{
  "model": "masked image model",
  "dataset": "streak pictures of flow and ridge fields",
  "train_examples": 195000,
  "image_size": 64,
  "crop_scale_min": 0.8,
  "horizontal_flip": false,
  "method": "mae",
  "mask_ratio": 0.75,
  "loss": "mse",
  "encoder_arch": "vit",
  "encoder_norm": "rmsnorm",
  "encoder_norm_position": "pre",
  "encoder_activation": "relu",
  "encoder_mlp_ratio": 4,
  "encoder_head_dim": 48,
  "encoder_fused_qkv": true,
  "encoder_bias": "none",
  "encoder_qk_norm": true,
  "encoder_parallel_block": false,
  "encoder_inner_norm": false,
  "encoder_patch_size": [4, 4],
  "encoder_layers": 14,
  "encoder_width": 192,
  "encoder_positions": "learned",
  "decoder_width": 128,
  "norm_pix_loss": true,
  "decoder_layers": 4,
  "init": "kaiming_normal",
  "residual_init": "scaled_by_depth",
  "optimizer": "soap",
  "beta2": 0.999,
  "lr": 0.0039,
  "beta1": 0.95,
  "shampoo_beta": 0.999,
  "eps": 1e-08,
  "precondition_frequency": 10,
  "max_precond_dim": 512,
  "one_sided": true,
  "adamw_lr_other_params": 0.0016,
  "steps": 21100,
  "batch_size": 64,
  "epochs": 6.9,
  "lr_schedule": "step",
  "warmup_steps": 2110,
  "weight_decay": 0.06,
  "adamw_weight_decay_other_params": 0.05
}
Rows from block 1 of the decoder, named by matrix and row number. Rows with one number belong to one neuron. Each number is 50 + 15 x the weight over its row's rms, rounded and kept within 0 to 99. All counts start at 0.
# fc1: MLP up (decoder.1.mlp.fc1.weight, 512x128), inputs 0-127
# fc2: MLP down (decoder.1.mlp.fc2.weight, 128x512, transposed), outputs 0-127
fc1.141:33 58 55 46 39 69 28 49 59 67 44 41 33 53 43 61 34 37 19 50 53 05 58 56 29 45 60 49 37 39 56 38 42 56 49 40 73 48 42 67 17 58 48 32 40 49 64 48 63 60 72 23 82 69 39 46 02 68 56 41 42 40 42 87 56 58 71 52 58 47 61 63 29 53 44 65 54 27 30 54 65 26 55 77 73 44 48 45 26 52 54 62 32 35 55 54 43 45 64 32 40 46 34 32 60 43 64 32 46 52 55 69 40 39 53 42 55 66 26 32 60 42 38 37 46 51 76 77
fc2.141:38 48 33 33 52 40 68 54 37 38 44 66 41 53 62 49 31 57 65 37 66 62 55 64 47 53 68 45 61 36 59 08 58 73 56 30 28 38 38 58 86 43 45 55 68 48 55 36 57 43 32 65 61 44 48 53 47 51 46 24 43 58 55 37 73 29 83 26 39 47 65 63 69 67 53 60 80 57 65 60 81 46 32 56 44 61 11 46 27 43 45 41 42 77 44 56 32 48 35 29 29 34 25 41 54 17 46 49 61 50 53 62 62 64 75 80 44 42 58 36 60 75 47 50 49 72 55 41
fc1.142:07 44 40 44 59 67 47 43 55 37 41 70 61 26 41 60 69 60 63 41 48 51 66 51 32 59 60 40 48 50 55 36 50 37 69 73 52 38 59 62 62 64 65 56 31 59 45 32 15 53 59 25 69 67 62 25 00 37 75 32 59 73 51 22 52 48 35 43 52 65 32 50 52 43 49 42 43 38 51 49 50 46 39 99 42 58 42 54 69 53 41 47 59 62 57 45 53 49 66 55 37 35 54 61 62 42 52 64 48 38 47 64 36 26 61 53 57 70 55 42 36 36 69 63 34 42 51 27
fc2.142:56 35 11 52 51 48 55 64 33 46 55 27 83 70 64 44 46 67 37 34 36 47 39 53 49 52 50 51 59 12 45 66 53 88 53 27 24 49 28 46 57 53 55 45 55 54 53 09 51 60 50 60 13 56 19 36 36 42 39 67 79 25 43 47 51 36 54 53 39 61 51 60 48 39 76 50 57 42 49 56 67 68 56 56 28 31 62 72 44 32 39 57 61 78 44 49 23 58 54 36 50 49 46 74 68 49 58 40 43 28 65 35 45 74 62 52 25 47 48 25 44 33 61 32 62 38 49 56
fc1.143:37 47 42 57 39 50 43 65 31 32 59 29 60 44 57 55 91 39 68 47 62 54 55 36 73 84 75 63 54 62 56 44 43 48 52 52 60 65 22 50 26 29 61 36 36 68 54 29 42 58 56 66 58 66 54 31 34 31 60 57 39 54 49 54 46 21 32 39 44 49 45 50 58 62 62 29 63 41 40 55 58 47 86 29 45 75 35 53 63 60 44 42 25 69 98 52 54 51 49 37 70 61 38 61 54 46 15 67 36 44 77 46 48 34 35 68 50 35 65 37 82 46 38 63 78 50 42 48
fc2.143:21 59 49 34 54 43 41 19 57 37 50 78 64 47 28 56 50 52 44 64 42 36 60 67 34 54 29 53 24 41 50 45 60 57 73 50 42 62 61 52 60 52 30 43 32 60 63 62 63 38 55 52 37 40 69 47 49 58 20 35 71 32 71 71 48 69 40 35 58 48 68 59 44 30 47 48 24 64 51 67 38 42 43 63 41 47 43 41 55 80 45 54 57 74 24 36 38 62 43 63 42 47 35 24 67 64 63 37 58 63 37 78 68 68 90 26 43 59 73 63 30 79 59 13 37 32 59 58
fc1.144:25 46 44 34 53 50 34 43 48 24 52 80 40 33 52 46 63 20 58 29 57 50 48 46 32 64 40 48 50 45 65 30 49 33 51 55 43 64 80 56 72 39 33 54 53 32 58 30 58 43 66 37 57 53 50 31 06 65 61 30 45 48 65 33 46 49 52 64 54 62 49 67 50 46 20 65 52 30 51 20 64 35 28 81 66 46 31 45 43 34 63 49 27 64 59 66 44 38 32 60 29 65 53 64 27 22 55 49 65 39 49 92 28 57 44 56 28 55 22 53 58 42 47 35 53 69 29 40
fc2.144:36 61 33 71 81 79 59 49 56 40 45 54 24 29 47 48 85 54 46 50 35 50 28 79 65 56 46 58 31 50 48 68 24 20 46 45 71 58 56 37 55 39 48 45 56 41 44 55 55 37 38 27 35 60 20 40 41 35 73 42 50 38 42 43 89 46 60 42 66 51 31 52 31 55 70 33 36 53 74 61 39 35 53 81 46 58 51 35 52 34 57 51 38 40 22 31 48 39 53 45 40 80 36 74 81 57 54 24 37 42 46 51 44 34 72 48 57 35 48 38 68 59 33 65 73 36 35 68
fc1.145:23 52 64 36 33 58 70 46 54 55 43 31 66 21 47 79 43 41 35 42 61 46 41 51 56 52 51 51 55 84 27 21 48 58 40 40 40 83 59 80 29 46 63 63 42 47 52 26 48 47 70 65 26 60 38 55 11 45 68 46 41 31 66 47 63 23 57 21 42 65 41 27 44 58 59 37 61 28 45 49 59 31 47 67 58 32 62 50 42 47 35 74 52 62 46 67 46 22 58 29 44 17 49 57 38 30 68 76 45 48 62 73 34 25 59 50 41 47 40 48 40 50 57 67 71 51 40 37
fc2.145:43 65 27 21 30 55 45 81 39 51 54 54 33 36 53 46 47 63 58 46 32 91 84 43 31 65 61 63 60 52 52 69 39 69 49 43 38 40 37 50 58 41 40 68 41 57 55 51 58 66 37 31 44 59 43 36 54 67 56 71 61 73 54 79 64 31 43 70 36 50 35 59 77 61 52 64 52 43 38 52 65 37 43 40 47 93 20 44 44 37 61 43 32 67 56 34 46 08 46 23 32 46 53 31 66 64 46 57 52 40 31 50 41 75 45 50 65 23 57 46 59 79 55 34 32 34 46 49
fc1.146:47 38 60 49 64 37 35 52 84 18 24 62 54 57 32 55 55 70 48 53 34 59 31 87 44 74 64 31 31 69 55 22 55 59 57 17 43 22 41 60 70 37 58 58 43 44 45 48 54 42 57 54 48 59 47 46 00 31 40 46 59 66 51 61 57 51 31 50 31 33 47 31 60 44 39 74 53 34 60 62 56 37 64 80 24 41 65 55 58 43 64 39 57 82 68 43 78 36 56 44 36 53 39 63 32 53 45 53 56 46 67 52 36 34 53 63 32 61 33 73 36 34 47 37 57 57 55 51
fc2.146:43 50 42 51 20 36 28 60 63 69 60 44 49 49 47 50 73 65 51 52 68 52 43 96 29 73 48 46 66 33 46 42 55 54 76 44 33 52 64 56 52 54 51 17 73 41 43 64 72 41 17 58 60 56 76 40 48 62 79 53 47 47 45 69 54 43 32 37 60 46 46 56 91 61 51 67 54 18 85 70 52 52 81 57 46 52 30 70 45 48 36 36 43 71 18 46 50 48 35 43 54 38 41 64 31 52 52 36 57 24 38 56 48 49 76 62 54 56 34 32 44 64 52 39 34 44 48 74
fc1.147:51 75 35 46 22 33 45 37 54 62 40 11 65 68 35 55 64 53 57 50 58 49 47 51 61 27 38 56 52 38 30 41 74 32 75 53 40 60 39 59 55 52 44 56 42 51 53 45 38 55 44 53 43 72 64 55 16 99 47 58 38 42 37 68 37 41 41 53 50 36 65 31 61 54 55 40 32 46 59 50 42 83 74 55 34 47 52 05 39 62 58 55 54 72 29 30 62 31 38 50 56 47 42 22 83 40 28 55 32 46 49 52 46 52 57 76 69 49 21 72 83 42 52 59 55 51 57 58
fc2.147:60 37 48 38 60 58 42 32 59 45 48 70 44 50 54 53 00 58 79 54 52 68 67 57 34 40 35 57 67 55 79 41 71 39 27 33 59 50 70 47 24 69 48 64 58 35 35 73 28 49 64 57 44 76 42 61 37 53 50 52 54 27 40 51 73 50 81 48 35 73 32 50 40 75 50 51 44 22 18 52 37 38 50 63 60 36 29 61 62 63 57 50 49 44 44 74 56 53 64 42 38 37 39 51 62 76 49 22 38 45 41 16 71 55 52 54 31 39 64 49 29 33 49 66 48 29 55 57
fc1.148:28 49 76 35 63 56 70 49 43 44 36 57 55 69 79 38 34 47 54 30 51 39 46 29 27 72 28 52 69 33 42 36 43 50 79 43 34 50 43 57 42 49 70 59 26 72 54 56 41 42 49 50 13 63 46 71 29 30 58 51 59 70 40 25 54 49 66 68 58 58 62 34 41 67 50 29 77 48 27 59 44 59 57 77 43 52 42 71 46 14 57 60 71 62 50 30 51 74 56 79 60 66 46 74 49 41 64 58 68 46 50 48 40 46 44 66 40 86 69 55 40 35 31 33 53 35 29 64
fc2.148:48 52 86 46 42 24 41 55 64 27 47 56 59 42 49 42 58 41 59 44 61 70 42 62 40 64 61 35 28 54 74 45 55 37 72 39 40 68 58 70 40 55 78 49 56 46 52 37 50 58 62 32 39 67 53 51 17 33 41 74 41 65 53 64 58 09 36 49 77 56 37 54 53 49 58 73 34 36 99 40 51 27 53 86 56 41 46 70 79 51 32 58 35 17 51 57 68 37 39 48 54 44 51 71 73 69 43 59 54 53 46 40 52 45 65 53 71 38 51 55 45 14 48 52 42 45 46 27
fc1.149:23 49 80 50 44 32 59 46 76 48 44 63 62 34 38 66 44 41 48 49 45 41 52 58 47 60 43 58 43 68 63 36 54 51 44 56 00 49 52 56 60 49 67 42 46 48 45 71 56 41 44 61 22 35 68 29 07 56 57 41 56 74 72 42 40 28 69 39 20 59 37 68 53 67 35 79 65 37 50 57 55 43 50 82 47 43 72 44 58 48 52 25 35 76 33 71 57 41 50 21 34 51 41 63 56 49 38 43 26 13 65 74 40 56 56 75 62 53 55 51 54 69 33 46 41 45 71 51
fc2.149:51 26 08 19 54 89 49 47 46 48 50 47 57 57 44 38 62 77 41 27 56 51 40 52 38 44 68 72 44 42 43 62 26 27 49 41 77 22 39 61 34 50 34 43 47 39 51 54 42 37 53 49 41 58 55 38 13 45 58 35 39 22 66 47 59 45 43 30 64 56 43 40 50 52 47 52 50 34 75 46 49 48 29 07 65 53 51 46 51 47 47 60 46 53 31 50 80 63 60 63 45 71 47 72 66 51 54 69 33 79 55 38 46 73 54 37 61 29 21 57 63 20 62 66 73 65 50 64
fc1.150:36 36 38 49 34 43 62 55 66 52 54 45 25 42 51 57 46 59 61 33 39 35 51 48 45 53 68 59 28 49 87 00 56 36 44 58 40 44 38 76 85 44 74 59 39 60 63 37 52 48 48 41 68 65 39 37 10 67 68 57 50 49 76 41 38 50 85 44 65 56 53 40 39 64 39 70 65 24 24 33 53 52 52 76 30 38 83 32 59 58 56 40 47 59 60 65 49 52 72 65 42 56 72 39 62 27 44 48 56 40 56 83 51 62 42 50 59 55 77 65 67 46 58 41 58 35 47 38
fc2.150:64 36 23 57 69 80 76 35 34 41 41 45 51 67 54 22 70 44 48 64 65 56 54 78 53 64 50 43 55 84 31 49 48 23 36 48 99 45 52 55 30 51 37 42 59 40 49 52 34 29 34 48 43 38 55 32 16 42 45 02 46 54 32 41 62 46 61 44 60 37 40 59 37 56 59 56 41 43 80 40 82 54 45 14 54 38 41 59 47 59 62 62 50 63 47 53 61 76 65 46 45 45 39 69 53 58 44 38 51 43 35 30 52 25 70 59 45 42 34 41 26 53 46 71 49 57 58 59
fc1.151:46 54 50 59 55 59 53 54 46 23 49 46 40 57 60 52 63 47 37 67 63 44 42 54 57 43 34 59 60 31 72 55 54 54 48 36 45 33 73 76 52 57 40 40 58 51 53 56 37 51 50 26 27 47 31 34 27 58 62 47 44 40 56 48 99 28 73 76 44 29 37 35 53 30 31 40 61 40 30 41 47 66 33 68 51 58 41 58 58 39 52 57 28 57 65 51 27 79 00 62 83 50 39 39 79 45 49 32 57 49 39 61 53 62 43 49 41 49 73 45 24 51 31 59 65 59 40 66
fc2.151:32 54 59 65 43 91 58 45 56 67 36 57 63 59 46 48 32 57 71 55 44 51 66 46 54 53 75 51 43 45 34 38 47 42 55 50 40 50 44 29 53 64 70 84 53 54 52 44 62 63 44 65 55 59 59 55 73 56 29 51 62 62 43 51 00 70 25 59 78 96 59 46 36 54 76 44 47 51 46 39 62 31 49 26 49 43 57 45 34 69 50 54 68 37 48 56 59 31 53 00 10 75 50 69 50 55 50 62 59 51 73 51 63 54 34 57 61 36 40 54 60 47 52 34 54 55 59 60
fc1.152:25 41 41 31 61 39 39 47 49 19 43 67 32 37 36 57 47 42 52 60 82 79 56 61 48 56 50 70 58 32 54 39 45 59 74 64 45 42 44 71 72 32 42 46 53 44 38 42 42 70 37 17 46 40 44 19 00 50 55 49 30 58 40 34 58 52 38 56 69 57 33 63 74 90 45 64 44 42 70 51 54 36 50 85 59 68 40 53 46 36 36 29 29 43 64 47 55 35 61 43 39 58 58 49 49 50 37 62 36 40 63 72 36 33 50 66 68 60 36 52 55 30 38 41 30 45 63 36
fc2.152:64 71 45 51 55 58 50 75 81 63 65 62 51 60 39 45 48 52 08 27 28 64 48 74 43 37 58 36 59 26 70 55 44 10 64 10 26 52 26 63 40 25 43 52 37 50 39 46 33 44 51 55 64 11 48 67 77 38 63 55 54 58 58 54 40 44 61 34 44 37 49 36 67 29 34 38 45 54 43 58 38 39 82 58 61 29 42 49 55 32 23 55 62 39 57 56 50 26 36 62 55 51 67 70 39 24 52 41 70 44 34 34 59 27 53 40 49 44 46 49 58 70 32 33 47 46 50 65